A small masked image model, trained from scratch.
Model: 8.74M parameters, 40-pixel images, encoder arch vit, encoder activation star_relu.
Training: adamw at rate 0.0019, 11400 steps, batches of 384.
Data: trained on analogue clock faces, 22.4 epochs.
Rows from block 7 of the encoder of a small masked image model, named by matrix and row number. Rows with one number belong to one neuron. Each number is 500 + 25 x the weight over its row's rms, rounded and kept within 0 to 999. All counts start at 0. Numbers have three digits each.
After each neuron's rows are labels from the 100 images, of 14848, where the neuron reaches its highest value: "responds to" is what is common among them; "lies over" is the class under the peak. Only what is clearly more common there than usual is listed. The data: analogue clock faces.
# fc1: MLP up (encoder.blocks.7.mlp.fc1.weight, 1152x192), inputs 96-191
# fc2: MLP down (encoder.blocks.7.mlp.fc2.weight, 192x1152, transposed), outputs 96-191

fc1.59:454499489532511559521494485473443524511489511519490501531504490478483510482507479582503495500492509504526496453470521476500539478494476516481509489496460475514491476492471486528529484474537523524464535463505501505514531510441494468497529497505544491491490485504475547464483488511487465502
fc2.59:525487497469493471509470504520500547512456501505523539482455495546492493512479490520481497519482500483490473525525479485513499532452525490547503537497466499506486509535484508472465526502510520487464513490492493472503485463501494530508507514548462504516526504461541443484534497510489583482
responds to: dots
lies over: face

fc1.72:483519501511513592475460507481510469515517498501542502515528483431514463514504512534478493487504501541550516523533458496465524451442501444513529526507499490515516467475458481508482486550511497547518506489460486409501505520520486478529530495512500517481485488506491515502490549532476528475
fc2.72:491469473517521460484532482511459509474453483484494519508527487506463513482533503505500506487493507528509523503415504548514519495496481512521522494429493509491527517510518496533490494503507503520451492553487528545477484531470511498489503512487506489494507528487468491509504521475473532503
responds to: dark face; ticks
lies over: case

fc1.47:504560459503504534484510570440471470521531476492490522537553519485529552532512500481510508494498503518483511537489469512471528529505498508526500478492518530522528497474446465488473503498558490487460494515508465525523478523465519535469483488488522522494485500458485449487539501496520512442
fc2.47:472483533495493492486510522547519492474533437553526476507440485486543500483478482522469458539508506481503491483467512463546531513535496540519503529487508497488505509479516473525517478524475467502485480471527527487538480448521545523520492502491504488492506481513468499500493473506474499507
responds to: second hand; dark face; numerals
lies over: face

fc1.675:511542538512520508499526538534531467534498514506515515536511453464496478539495483464506470541483492478540547488512450506481513502492534466462456451493527525494496530473519514506484499569481485466504532515521502511496499494497492526475521485469426537483465460539507497519518508481479493491
fc2.675:500462465481507496502462483546486537447511468499485491505471479512535479479476495535464502494481479481493439483520534494532502520524556508535545529513473514497490491491501458497515554448488493513478504499487521483514481492550510516546483519519543464482508493484520429505478487498500537481
responds to: dots
lies over: face

fc1.654:502492505480493496496491487498517458480540513473484489457491532518545492491476500508521532499500524526535498502555476519499500518467581526538501496491512497486484521495520455523525430489481466501497501518515476533471521465486522504483486470441447501465470498510495516523491450488497481524
fc2.654:506524476494503498507495494498475564484496505524486488507495496531485500506511476459508506509498518476498507498558548517521503495524471498533480485497520481476493504522469449481439505519514481491495496523539516495463469531496494536521510514499476561466536508429518483499522523478436558498
responds to: second hand
lies over: face

fc1.727:481511483451464477514534471513509561548480505489499479541468486535460524522495503523494471526457487501506505504488498509499484489520502541463508482547528501543450469474477524480460509504468493474502494496517530519512479571500542515513485541484515522521510477475484477517478522527506502515
fc2.727:514526501502516524505495518491533494497545480495495468502534519523476539434516524505491524497529494543496481483516497476443495494491461500470470474477503481428439492492528482519497514518490500507496478518503464503499526473531476487503500494490483549473502503484488532508511515467546473493
responds to: dots
lies over: face

fc1.171:499496525515514542487544487481466456487496517508468495495532544510517484547511466509516512432504530534454476491530475543497498544486538496495512490546508480478513499507456472536523486479513482511484485510495524488515507488478527538530484460437533475490499504500516494463516525496510478482
fc2.171:509518493501473510473496488536486519485487539466485540477457522534482470530486485474522481518471465480511516532471448472482486506536520505469516467525515496517517515523520513493506510474547491509483491528490503493484529521456477488467499513569445489501506501488482497501524478525501483533
responds to: second hand; dark face
lies over: face

fc1.621:467545468505490486470498503502491508531455536491501451496525540528440482499495502501459480494475504462511505470491533527484487510512484499494496469535537550532480500491489534460505501459516451474519507527527501476531476525520492506497519511497500551518492464461486477488480524520477472504
fc2.621:495451494483476459482489500515475494515454525489484484517474494531506522479534503505503515515469521500500514472471482473477486525557503499527516467504542527489501497498509500486474474493458497546476474518542504532513481523502470518502486510485497493522505524514526488512488534512477501523
responds to: square case
lies over: backdrop

fc1.681:503507503507463529468470494548460501470479488486483459521469486518491485543521441532496523461523510497513505468478489532534490475508499502474504536537539511516485500538498475483485522571534517496537491480506464508518521519507506499526482500464485525468530482516499494471485494485486542511
fc2.681:498518501498486472500483543470548519427547521491493550520527519531463488474458500437471492538497480500494483498476494515499520561505493516527522512445481528497489501476536536514532458465455509486476500540496512508484485469511514518494484518517454544528519531462520532490494485527517472501
responds to: dark face
lies over: face

fc1.414:492476498496511483487447507498476512521525477482482508521504540513503445468470508543462501521457488514484542491509521504502524528455529530523512493499509513507494516526545487516480467481500499495464532467510504442475494451472518514495496538492470537484490520507495476527493466476503546520
fc2.414:487527492485473454496492490481516483493479498472484459500497495498495534552473458515543556555503488498530505510473519534547508443518483497463482473492498518510470512470527520493475536537521507488510490493506522550514496495443485473512494485483468451508495506517498479502527447531527544501
responds to: dots
lies over: face

fc1.35:488518479479513547453487510459515482484492506493538503503524504491517514530472503492487527506489484526523529519504460493496508508474541516473534520467512501543517479481442460499522483457543475502457484507506442533472480546500504510510507481427509547495469475483477492500508499557498506483
fc2.35:495512477503489489518513488516435487500492506529513508482506456510518498487507516538532504507478492507501505500542562491561490436516452466537491495457475498458495508553513507425505485528490504511525484512516487459475542475496503529582509511486510515490523541470471468494504488475510540506
responds to: second hand
lies over: face

fc1.290:452494517530510536463495469532498496470506497488457453521488537480482530524482469497486450474465490475500485516505503538506467510492512497461497534471490536486519490513483477485492510561521478504497512496511528512534521530495546479505480510472483525503516482497499502460484514520509551506
fc2.290:474503507525510508497534483521519494490494523494515481497478488473539504496478549526501501455498558479498491462484489478534497488543546520494537517448515472485508515542499559474441491523509521538491496511474494487464502485519507529509528543512512469491513490497540558516485458502533471504
responds to: square case
lies over: case

fc1.645:514539499512496496491468515449502452512532521520500530531522524454512518511520491500512474527479500520502560516556489529459506470473455540564538484485500505544497498502493475524530438511534487502494490521466504485496527499466531472499502512495485500518487479500480515481517456489486487459
fc2.645:498516503502507486510541497512490534521561507510484519540511474486507523462501472495515498528519489494478498500492521484500500508571450499511488508450482513564499474481467477517551500505476492502527462499556507499515514496485545522514428523478528490497520525485489494504491464472483472497
responds to: second hand
lies over: face

fc1.236:490554527498530552502490529526511455563475507494506479539527475460474467459492482472533459524473495538529524504532508517457503486489532465461477467493515510475447527497514494512478503542471498497495523479500530511480504512500542493502509507477439527452470493538493486500527500491505464505
fc2.236:531504486487500463496475466528491535409503508502504553504504514521539479520500493525469511489477498483462495476483523489538498535493502495567542494478482533510481514503506472516514547425523496476481505543510524494514497513479504549490508520472534477507527483473530443508493490512466538508
responds to: dots
lies over: face

fc1.124:518532497470492551500533544549483521512496467504515507501498472453477520540527471501500469518508534470523482500503489495489495466512491498450495517536554520535498515509519484490485511534499484448491479461481514488534519474481527545500512481453515547469519492467485452515515541508469500513
fc2.124:523454506504502467500484488503473543470524509505488511504482474538521449457477525546487496469483469499469521491478495464514498479513527503528508485460467495478486514519486479529510446506531507486499499494524500475508483534496478468507514568533512423516509493521487501488527472501528496470
responds to: numerals
lies over: face

fc1.21:473514475479521511479548491510487491519500526548492483526540482505478514474471475479504486509493494496513513501509470487499476496493489507513499471559517492501438505522471504484447495540571516464485540500524464461488503529529511530471512518456480523478519487534526498507523485464520543517
fc2.21:506506482519517461498478490487535503458538475451500527523528502470440492503459489493478505504531468493488503528476509507523506503495474494509463519446518501549569518471528496508535472453477480538502454518485502501475497496549472490487500520508498510559505506513520473523520501559485478488
responds to: dark face; minute hand past 2; minutes: 10 to 14
lies over: face

fc1.594:508535466507482483520483483490526491441518460482480489446504483504481478552496468579454512447521498485526507481508514503494560461438488488519498516501512498469497513505476492470526500512529509494514532467468470494478499530508513529496546464552484484516474449475472513504492461531494532506
fc2.594:486495489511501536502517485466486522519515497506479458502477502496477545517522489534497505488479485451506511440448502502497512518538490510449512500429493502482509503511484514497445512496528478522488521535520511519553500494554481457492497544460526559489490525455506498525474493504485481508
responds to: square case
lies over: case

fc1.375:487520467474516498498477499458483498492526503511509502490503528436495477496514472509515523481481500539539560512488518474506508447434476518513465480508484510504505511506482519506439471490509476456533497502528473506502510518519533474565507476505457487537459468513449458512496485518469488519
fc2.375:501526462477469476507529471507525512488485530504516528488467496515463473511504508470468446506536524457502461526500497510437503496533504464465497495519483528504481487464472490464546511503528490508487521515491498538462458480521507532486511488518478467549491518495481495506497495477571458481
responds to: numerals
lies over: face

fc1.89:498511492513477507529533461531514515478498489498488518520555491517519472542524495519472468482532519521498506523528478509464492480498496514523472482486516529507484504485502460520475486576544473515477512495469493474451446489484527519574517482504467517471472482498469513508457463461506497506
fc2.89:502514502511515504501474481503488510507468488499513508504493493542526517516491535502496490543500470490492469501501478496490495557517500482483515509502488511498493522483479519470522476453494472472501521509477514493535530542474479423438535484504448508476513550530468531473479489536481561512
responds to: dark face
lies over: case

fc1.177:499499499479495528495472523537495469553510494529473496500510559461483504527508506501499517454466481499473518535541482525516497484477501471457512498515474500515505515559516473514487475522508503506480481471491515468464513515482530495499522519579502494507491493500505461518493495484476518504
fc2.177:472518481494506455495505471439493461545514498487502495488506495484475523452446483500494467502503486475477552526507519518489520458466458530530450500501515484505502520481489512501500453451491516506473520503497491477504536477513504485525497505497489517478527545497492537540508481479525517482
responds to: dots
lies over: face

fc1.412:492501536503463587501527488516484517505457533462526500509497479493534481557512465487500513449471528556479491478495465494468532513472577540500538495528496492510503484520446472525472490490514468490467493475504473494499534526452518511543495463497500496483510504490491535485544513522499493517
fc2.412:504502498521514510493482522457499503491452521466472514478514506494480490482535505508513545471462447485530447546508480492511488483502488506505533492489537492485504509526496488518496493465509487529497507511503509540475524517522475522470452486436485532510526523451524505482473489492483535515
responds to: second hand; dark face
lies over: face

fc1.469:498509493504473525485475573473500522533490503501462512485527490469487488484478482498518503500507514540466522504541526547495508540529547470498486510547512530501507495509463529480507507474549501544531502511465518491509476482460479485494513540488456558479519478508478523493521529470499441485
fc2.469:493497475495488440507503461556496483524497504518536475483495523465468506489521478504466500524512475529510466495501478539493505530476521468481516471495473495478483485499510523528489533511502518502474509528518505503528479487482529476530510443540544492512536538504494459496519508440488536506
responds to: numerals
lies over: face

fc1.655:504524504513477478495460523514476524508500499508508498515552467518499539499535515528477519499514505478455533489532479561516507499502531520491529502523578528489493505517485514518495498541507511503506506475499508473520514472525525528474464509511512517447525504516481454509470477450491517524
fc2.655:481491512482487506508528493507516466552500464531429553498470507495475462516499463493545445496476491524477474537484512510512506522491460492485479469468469525500457523480527530532454549529480486477456500518510527554471493533477525494512527506485454484503542495536491466495503495520544540492
responds to: dots
lies over: face